config.yaml
model: "image classifier"
dataset: "small renderings of single solids in any pose"
train_examples: 395000
image_size: 24
crop_scale_min: 1
horizontal_flip: false
color_jitter: 0.2
targets: ["solid"]
num_classes: 24
arch: "preact_resnet"
norm: "batchnorm"
activation: "celu"
drop_path: 0.2
depths: [3, 3, 3]
kernel_size: 3
stem: "deep"
avg_pool_shortcut: true
widths: [64, 128, 256]
label_smoothing: 0.2
loss: "cross_entropy"
init: "trunc_normal_002"
residual_init: "none"
optimizer: "normuon"
muon_scale: "match_rms_adamw"
lr: 0.0026
momentum: 0.9
nesterov: true
orthogonalizer: "newton_schulz_5"
adamw_lr_other_params: 0.0018
grad_clip: 3.0
steps: 14600
batch_size: 512
epochs: 18.9
lr_schedule: "wsd_sqrt"
decay_fraction: 0.2
final_lr_fraction: 0.05
warmup_steps: 730
weight_decay: 0.05
adamw_weight_decay_other_params: 0
Rows from block 2 of a small image classifier, named by matrix and row number. Rows with one number belong to one channel. Each number is 500 + 25 x the weight over its row's rms, rounded and kept within 0 to 999. All counts start at 0. Numbers have three digits each.
Before each channel's rows are labels from the 100 images, of 14848, where the channel reaches its highest value: "responds to" is what is common among them. Only what is clearly more common there than usual is listed. The data: small renderings of single solids in any pose.
# convs0: first 3x3 conv (model.blocks.2.convs.0.weight, 64x64x3x3, each kernel summed), inputs 0-63
# convs1: second 3x3 conv (model.blocks.2.convs.1.weight, 64x64x3x3, transposed, each kernel summed), outputs 0-63

responds to: checkered
convs0.43:516476503497495509511483512490502484510459498492479472493513497440432511504526453482463529495549518506487512475468501529519507456499483481524440512497477452511486513535460498503474467491491503
convs1.43:448443530454548480506505522508470493533505466520487503494540463466496505488496495508530485530516511489484483508530456495497518474485508505472525458466475528523487487500507513520497544482512451

responds to: bumpy ball
convs0.48:514537480505471500502499459471514528491468537480506543494441493464509505533499455511484522493499486480511515479443484489474470515516480477518496492510504554477469553480473511543523490488489509
convs1.48:495492498499501518470503528502494485471536481503506457464520523523487482505480505542436489510438521470473479523512460500513479503462500525478537506506508508536549503543489498508467520547480513

responds to: glossy; red; capsule
convs0.10:473516518518484497482496525487510472525490466472505444521543519485446498500512514502474461457544501492461471464465503487513462476478475508504472514487476516474497506510520441492468515471527506
convs1.10:480499448454486428506498506511501457501479483461492519533524490513516481500455509466486507456514493518474520532521529510501468492507509455501541484462528465497510500472489507480541484492482511

responds to: checkered
convs0.9:443492515517518514472452531481502495485495490479499478509530491487489465504469459482496495509498526501489514489478447482513536475514490464535454503507511501490483448539435496519501480502479454
convs1.9:541480498447527507530522538535504468499481508492500493508531498465482482490494542478515500501507489534449491461544474513528488494508515460502551473472517505484513462502499509483453524453488515

responds to: glossy; capsule
convs0.30:506491469530499483512483535495495482478502504449470474474461475459502511495490535540476567512490491452475500470480502471530496483475487516531516541501469509495516479497511514499534499485521561
convs1.30:492489522497530497478511521519500511527515486523501518458476528524496526485498446517518484485450480502496484522510490508513514475497513522493439443462492514468448486485497495522518521545545450

responds to: cube frame
convs0.23:526471435521490506497462502514503459517531519505469497506475491491487509496535450495545452492488492488493471483441469506484532526460485489477485509526498525474505526515492476480520446476499497
convs1.23:515497491510477495492516462489500533464504510492507471504533467545521516457463564529474513524510493511513520531449483512518519515525472481463496514500452478525533539504506479538474516518507533

responds to: jack
convs0.27:490503506534454544537476528496515508536540498539501487466482503494497496535501493484488520527483492534479517462466531562518465509528493529458526552497530480509483474481489518484521512512490478
convs1.27:502467512463516472456506505515481482515439480455500495513477526459534546500494463497529489484524501497509497512504498447518459480518514474514493483487473464484541481460517477473511527469481520

responds to: red; orange
convs0.63:500498453547454523542505478480487479463517512469503480472451456483497461486488462521515508505464503497503523474518522522484491497518490524499533514490457516492518476515493541456487447500506518
convs1.63:503511459495449535521459492493509516527504488500531495509495479531524538542550519524478490497551474553526485502512506505514485512476520505520509522523550483464451483521499507508468482465515488

responds to: cube frame
convs0.59:503506502517518490487462544481479516472497503517496481465483485474463524502521517519475493439496471462475510471502460502481478526481507473536451479443465474487510508508452485467504491517476527
convs1.59:519507526526503506469520536505472475540461462479447528535484487471494500489512509454506522464483516508481523536498488540518481512539473508495490494425484481544498487510494473532503501508527504

responds to: bumpy ball
convs0.41:513513494519422476463448486488476493503492532466512523496497490474505490470530496494464542482481508506503476487506473504533551560510486491476507504468510524512509474500486494477503486484469441
convs1.41:472493455520527511529500524493490504478567491554509459519488488525506477537512488479507484512512490492496461480485497495475482457464450542491492490508516494500527553498500507552499510526488461

responds to: jack
convs0.45:514521486457512490480495492497458534469493502499467531509432481541533522495496478487485527480489461495480488476502469477474472467476474476477505495499482500479486455504481525522474480473541447
convs1.45:515525524524518488495512515513496483443500472524494482514468488482494544532475497498486476474493536469464458480542494550511529470482533538521507534513489512500518500481515449534495487487482449

responds to: bumpy ball
convs0.24:519528506495509467527495513509479519509506462525483514482512537503519466543466485464527537517502491499516568471502510503484506500518480465482507475454502544482452500483496469512508518437477471
convs1.24:489461484480473506472505507525500522487504486499494478507483504502527508478505481551451477487471443493498483508492490485492471487480513494499493486481517489435537528526531550442439496512494471

responds to: cube frame
convs0.1:534525477542494499461493461507480498444517503479517519488490467470510489496432490532470516495479501483507501486500505521488479465436469505548500517496499488503488496544542472508490466501477473
convs1.1:507508504500506496513488478468500493479481450486478507497497504533492531466462463468532483502509537503563514500537503538537561495530451532496512463517476483518509469489469472511516490508528523

responds to: bumpy ball
convs0.61:506515466510462480491488455509484499489527518500522487544468460536537464476494481520531452495482505482517474468510499476482492486481536506507449493526442486490484495511451490467487466471516498
convs1.61:514512494505481536491514477485519495456507525492482471479544464494463494477505483536445510531523531514490521510495498474471504485496466525451535485506564511529499555479499467515486468482490505

responds to: capsule
convs0.28:483497527555502522509468491540500508500470504510521465501495489484511491491470515496517485516517470474492480444527498475479490534533447481473466541470496496509481510462433481465474478490525491
convs1.28:484501492502484488525524518504515493494507477510477512507467507510494534473510461538508494492478513504494502502471471527531470474447527565519473515493471541498453524530505492547488530512571509